A small image classifier, trained from scratch: batches of 128, 197500 training examples.
Rows from block 7 of a small image classifier, named by matrix and row number. Rows with one number belong to one neuron. Each number is 500 + 50 x the weight over its row's rms, rounded and kept within 0 to 999. All counts start at 0. Numbers have three digits each.
After each neuron's rows are labels from the 100 images, of 14976, where the neuron reaches its largest size: "strongest on" is what is common among them; "colour at peak" is the nearest of a few named colours to the mean colour under the peak. Only what is clearly more common there than usual is listed. The data: gratings and oriented noise at many angles and scales. In brackets: how many of the 100.
# gate: MLP gate (model.blocks.7.mlp.gate.weight, 320x160), inputs 108-159
# fc1: MLP up (model.blocks.7.mlp.fc1.weight, 320x160), inputs 108-159
# fc2: MLP down (model.blocks.7.mlp.fc2.weight, 160x320, transposed), outputs 108-159

gate.106:447418597563397491437552456515517495461451550485349466438512477534386435484466534511526531489455433496556605492564421503536401474452474565441474428454474464
fc1.106:481488574508351499526583512448531511514440434401430464511520540499394524558454615566508495503457495591530457451452449492483394525424516520421495513437429443
fc2.106:529496481520499451555504506486528548449537521435534559472495530521477557539571456588445519531533489492448472517556468488490434441591503569515532445472471594
strongest on: stripes at 120 degrees (99); very coarse (80); dashes (36)
colour at peak: black (29)

gate.26:495545499538441539540482440520533520578430533493581517479431519433483464427458452514472522489517515570442449496647555557462521549466517479600493462589436456
fc1.26:381404468507573475383465525578538531532533545547409491466526543513515435496556503468434482558570544527485442522503562431591435489499499475496422503425528460
fc2.26:488495425400549480514448528434584503492491522572535464478584581501640447570510589455422508569523452486485521492493603424422553541511584549542434492410573489
strongest on: windowed patch (100); coarse (92)
colour at peak: grey (98)

gate.196:502426514497569442470513488435491559600487546502434460472502464444472541448510528532516440516448513495437585466549447524556497467437440464495489485528498424
fc1.196:569441498445478499482508506472511511461485617495470468575561529414505600566549482451506534525506520464571535464528571483492500564522463450430458500508468450
fc2.196:520496477493552521516529446532489582559531452500464412436538515603497460498548490407508482472552623602590469482480466478457466506442543556605474470502576466
strongest on: stripes at 45 degrees (78); very coarse (57); dashes (49)
colour at peak: black (26)

gate.158:438389498431536517553492542500503529446482570471417536448482474531459431498584504510514589484473413465485462564471524530586464555515480493504560445483518486
fc1.158:468600506566466456491527482488451471428480455570614540597490550508494529496387483508463456542533542497520535441479514452447585489519533495506454580515471461
fc2.158:493492568472541539427435522521418450536448580539490465519525537496482542499523540540437486554487515533488443522509417570469547548458454480533489502456464503
strongest on: stripes at 165 degrees (98); very fine (62)
colour at peak: brown (29)

gate.78:539571430559426476534463524530459522540432449415482508539436509543553548402542545479466360449522606462576435474539513461490580535488445612455481520429581568
fc1.78:492575544658471428402597537456530500488456494488455538568466524529447467443415459548398595574522509527523419553579509482421476509618472525489415451440538515
fc2.78:560457518528495333541488448520488504533528556497505583484474519482423551502512504522531544451560598482504508569486411511449546524426539574462504527408416581
strongest on: stripes at 30 degrees (100)
colour at peak: black (32)

gate.7:516499446510522551514440492502574500510451542494540495561558546470428481544563459443433578484498464476530588490448557545427495399530401536514505507538545552
fc1.7:563513498468571506503512493499546557523558493409515493525503495525494464614475557481601480488603433498510441561516339471411526549465506523516408549470474485
fc2.7:492556569503416539488437531472511418583565550442341600425544509468568429526497512467493460525441542482629491453462503506530460497508495459470474488484453514
strongest on: coarse (99); sawtooth grating (48); stripes at 0 degrees (43)
colour at peak: pink (28)

gate.191:514423438544437597458550561438540528397561528466481508433488563596509442557432565457407531524475485559519552518495416427488492658482533475437448472580577495
fc1.191:510495460461556563522428487524617524537533459466544467548557589443483441518500574471531486600527455518453449489510572548497564491502605456493541495466529589
fc2.191:493443594473507579551516548548583448551522376480434438586546559553489475573429493561615495471565512479437475481480493520525580431469504474551516484419526563
strongest on: stripes at 135 degrees (67); filtered noise (45)
colour at peak: black (25)

gate.93:554470537529452565445471542505460526505476526475502416466503500541526496622471535459456476472491393524517488540607496442446490597495534476530466497553542576
fc1.93:485526482487541426522447618469560488581520417436552510468522456459480524508564511463472473480486518522587468528415407560497470390502448515447577499483524538
fc2.93:526584478419409500496433548474424491461460504578507496517548511470473497498444440478432552483594411439515485481441415503560497463503557547567542461483613453
strongest on: windowed patch (94); coarse (94); stripes at 135 degrees (25)
colour at peak: grey (97)

gate.287:455569501456586500417509521489489571557521453511483450515447446480450472478370482511594403473447638476468409509549459423518478532658516542484497494526462575
fc1.287:508340476474447498376459469466538565521434471505477454442477373567494490462471498542490483512552350569561525476437537585506460538543482516536508501536505405
fc2.287:540582442548577494477576499537503452594546525457518464446529530485525425456537514557480482506434558550496501454463575430545572459446506505540551529565526535
strongest on: stripes at 30 degrees (100); sawtooth grating (60)
colour at peak: brown (27)

gate.189:503455506514427552551486456484527520405508435519465436514440456569511530471445535605542536480539479518504488532541604511510499391593565516547549395552533607
fc1.189:448459469499412520568538441568526558569504421512549501493480536539474453546544424496433499461525525566531534477509492504527469525514395475580521445536460519
fc2.189:598473497555518444457472468577448492480542437400540481428467523555441618476400510545510521521496527436521576551551450458572500496501543515508412455557580544
strongest on: windowed patch (100); coarse (100)
colour at peak: grey (99)

gate.252:451489458507489476467493528530528447569500521439495537475516437437440450537465613401516480472477430512497496557582543626425530475590459548457486495527552453
fc1.252:410456425507558496482488543491503490444486463439498461498400538517488470536518542466609522506512542483527481464514487497555524480526516572520560506471457544
fc2.252:499504563550423486463509516459541493508529552462449388509560571428488472431521479542554462447494537440456519564577501498433419452458455502510538560443551415
strongest on: coarse (100); dashes (56); filtered noise (44)
colour at peak: black (32)

gate.230:526551515549455532610577485460424520408442559532566501556384540494429556526530461490573455441433429499547416462396427495484482495478536500568544484514490506
fc1.230:512549480455517491556513445456527609519547528470492530464346524524508437535496403522480459541532536499495531554474455529478499474471524459517477511546518455
fc2.230:477587493532431519519486493540428509519551523544547525513303489491441646477496444529583508510515467549522535443539465460447507503496552521365540585522471445
strongest on: windowed patch (96); coarse (70)
colour at peak: grey (96)

gate.254:462579430544498598523464541613500404500513420446556577513558571487591512511448495499545516457592553521527538498449549482465531477510545617424513553501494497
fc1.254:533473485482502628490457505527517582522581436562422495456453472549464496443489571428502542506602518437474516484647578552452472527524605508465515542483540549
fc2.254:467524511483435547540537511458480469524544449491489501498454542499579394411549446586477485433519511545636447511509517504487531487473502652375521486511470429
strongest on: very coarse (87); dashes (56); stripes at 165 degrees (51)
colour at peak: black (25)

gate.115:598500484530418609477512573541464525394517563479490510561485507481539425423524462392475508539544370518465480450444525473492508468480518533482524526369428484
fc1.115:517539615528468498470573522544426498491530587524521434502514447494536412351407441399441455535591428544461531447526467530489489581501551536471497499432575510
fc2.115:542481539549541567583447565569498519473447564473456366480499559450543444510444440493524524500491563442483566502467586518460488603488436518464500551441591470
strongest on: very fine (100); windowed patch (90); stripes at 120 degrees (34)
colour at peak: grey (95)

gate.224:580550550478477452476486499490498477483536530491533414599555552603509469648497516489551542487450412438462348565460508500495575586466446502432528510549477391
fc1.224:425502455494499521466466480524582505590566423578425477475492491468528532371502416489429532544545521511560453554449523518474542408591502512572441377444496613
fc2.224:488499560515417624537550577554560520468441445574449534431489521524535397631477514556484486580556503503518444486532559404472516523475520635493501497465495592
strongest on: stripes at 45 degrees (81); windowed patch (36)
colour at peak: brown (33)

gate.238:593552539546558466404430499508506498510505484609457551556527495446502430450527548508528450546538474474569476441465454497451519570513567499450413510401444534
fc1.238:481593447527598472398442498470570463473452542451480406451467517505408593495512429537499435492532453578462467537553547436393523454509464514554550522491507439
fc2.238:492554448479508487510361537454491461587509452497415418415583369494467535484457398476473552547474541523479551519501433486549587500480436517450437442564583488
strongest on: filtered noise (43); stripes at 15 degrees (41); stripes at 0 degrees (40)
colour at peak: white (27)

gate.318:456516378523536565470440577450508478431537479448607511504421543453517520459511575396525562533550418491522472514473458494481526511528480587575459537398401397
fc1.318:533500514546530471525550474444441465362471534475469515519276518469447475576527513623516387516543566432514521494491408567585481458462532479525466468499477545
fc2.318:466471481478454514427511528382521523452507502554426604555469457523529437516547555506445441524529487464535440494432416534523518469432490401550466527488472584
strongest on: coarse (100); filtered noise (53); dashes (47)
colour at peak: black (30)

gate.153:531432474519489463484570431426571490471470460561486476500492507611492523564510562548518495478498578408607474549609501512538441516428505495492411487506466598
fc1.153:444473504529493401448483429481525409468482545549419467505422551502465391545465506573521509533537540422523467483518581516484467456524464483479512491508459573
fc2.153:516476461414476430420451525469486435452514493451567481482429498586579555481416503469443507472477455554456495524529496520530481487460518568463490458495599408
strongest on: windowed patch (100); coarse (100)
colour at peak: grey (95)

gate.110:499381408511528404466572477496445494516467399463396472450477540488528487423439585525474487553556430556553472507490472520474466523416465484508416437512562540
fc1.110:415484531426547448464530505480472463496465477474467500509481555383509542523512568535494484536423520529460590511528409562455464517513576469520499550612471588
fc2.110:459534546581475389525486518538426512494528421488473488539507407529430532615488458476501552410521497502549555525467418468446468532497490465497514540484472643
strongest on: stripes at 60 degrees (100); sawtooth grating (36)
colour at peak: pink (25)

gate.132:443476511625506479425494436501532467522485509397494462559607517508459618511477444521540536530531521489490495472332497592554429433547420522504517422483416440
fc1.132:480600451486481545539473559542562506630435521545491606618485489535501535496418423493554524439537471477493550462357468465543488467568562531482542468546470526
fc2.132:510383537456443566512462526481555484539502501530539566506603410578483485510562502618492535477505446428452419522483467487575532442625426511464592502455463510
strongest on: dashes (65); stripes at 90 degrees (29); stripes at 75 degrees (25)
colour at peak: black (25)

gate.98:605419520501541451494448499543520500550416469532435537394530524444439466489489518459481554428508554546515537475564475414470524563450474475394549513501458508
fc1.98:506531522528599515504538629465576431481485440550509480434502464549566440498558433497500471495560479542499458404477515397437556511453520519533453540480395479
fc2.98:510530520422505529502512561459490589528469500589454482507404439498448556445521537500455554510439521483461478562428546578463477352443450515453515492509437525
strongest on: fine (100); windowed patch (90); stripes at 30 degrees (26)
colour at peak: grey (96)

gate.157:565483497487525457452472584492519502632476458467557428543613492544475504515446451424570641466467471551523483505481538516381470521584406504508541508500496518
fc1.157:442469573496536528480537547429530527516412475491552557540509543555537436421500550506516530441472473531501449513516498532408525463564459559457453486443477419
fc2.157:627539493484589496487458472698435545557582485435563515504550489542464506497501477336531520490557481487407520507530465485522460475491531537552472509478463448
strongest on: coarse (96); dashes (63); filtered noise (37)
colour at peak: black (32)

gate.147:398488523510484473621460536539514572470480484565472527558462492474490484469490412570588567421544546600489440460485517525484461473440504524558513437497486387
fc1.147:532505478469542413386482481472516495537554566335474501515542538500533523472474443445550531585493430490514517510433426488434463588524448464570534569551430515
fc2.147:570527441551445384471565499552498511494480441452580439493515442589543549489523541495545457416468469435475484503538505520547463421498468475526489533538573445
strongest on: very coarse (96)
colour at peak: black (26)

gate.131:474538529475476440574512502504527418410468540559450586578447462471460461496434515459565540467550488572447489516514519494456574540509548510562538536497565545
fc1.131:501442523505508504402533603581435497567494474463451396489482528444510471490515523499511438460514589530552529432560536462490506496596482502438480459524565537
fc2.131:549406459509532503524476516467532570544448472453517511421490534534569480506474628536483471439489470467453578512501500521501531443551442471520476481511617558
strongest on: very coarse (100); windowed patch (92)
colour at peak: grey (96)

gate.162:590451576494447461549602471499552469487494517471435467430480441451496456471524459505512442517487540445481568442542451433571470558496451523452502491499491490
fc1.162:498501550554474486505522478500494485463472565580520493482469469446591569529524530515434497569481497412539404583600471487496525564576503429486522507487590475
fc2.162:524530447509545535467419525427531458485530470550497415467463602553473495540516449440522500447413530554448520579519469515469498421559480449567458467491410516
strongest on: windowed patch (87); fine (79); stripes at 0 degrees (63)
colour at peak: grey (97)

gate.266:428446551502553460538558524553488457466510512540548519420515497356451516488543493531475475571491469358544538484472467466519532574516484495457514479423497512
fc1.266:491587444475466497479466449450495535453558561428450461567475485628499516467523502457547475435468496694512447461438446597467449422507520468520545488526484483
fc2.266:424486560594540472539526538526428521515412558493448496519507416506454455506470500465444625530529499561566465556529510562570543606517528544370508534562526464
strongest on: windowed patch (89); fine (68); low contrast (60)
colour at peak: grey (94)

gate.278:517576533492427584546485480507351452447486478618461518481466485495455500452549510505532589455498448472511469565595492521473526467475437462464542504577474450
fc1.278:490477572441486462529550463481374450531464545578556455530412486475529563385504495474500475573482409453482518497509480477504476516446497594488517519566463500
fc2.278:587513533601553527504529426451570524485469567525524535540503485534532521474526442545518483524502494425544525508447547460490464523486484464501474472649501465
strongest on: fine (98); windowed patch (90); stripes at 75 degrees (25)
colour at peak: grey (94)

gate.146:543562562451477522483585585489490534416536518517484524440485408477539520525532515441460534504551423515471480511488414450477515469525547463499478459485401506
fc1.146:471543484574534548469548481534419404548495417539497557463547568513518558525504500563590476550468515542585479531471586566496432523462540541439519498527584466
fc2.146:387455452516539534533438504494443536578502565510495507478492550534458511496529512564552485477465491460502515355521607507444531437509592540453529441546505344
strongest on: very fine (99); windowed patch (93)
colour at peak: grey (97)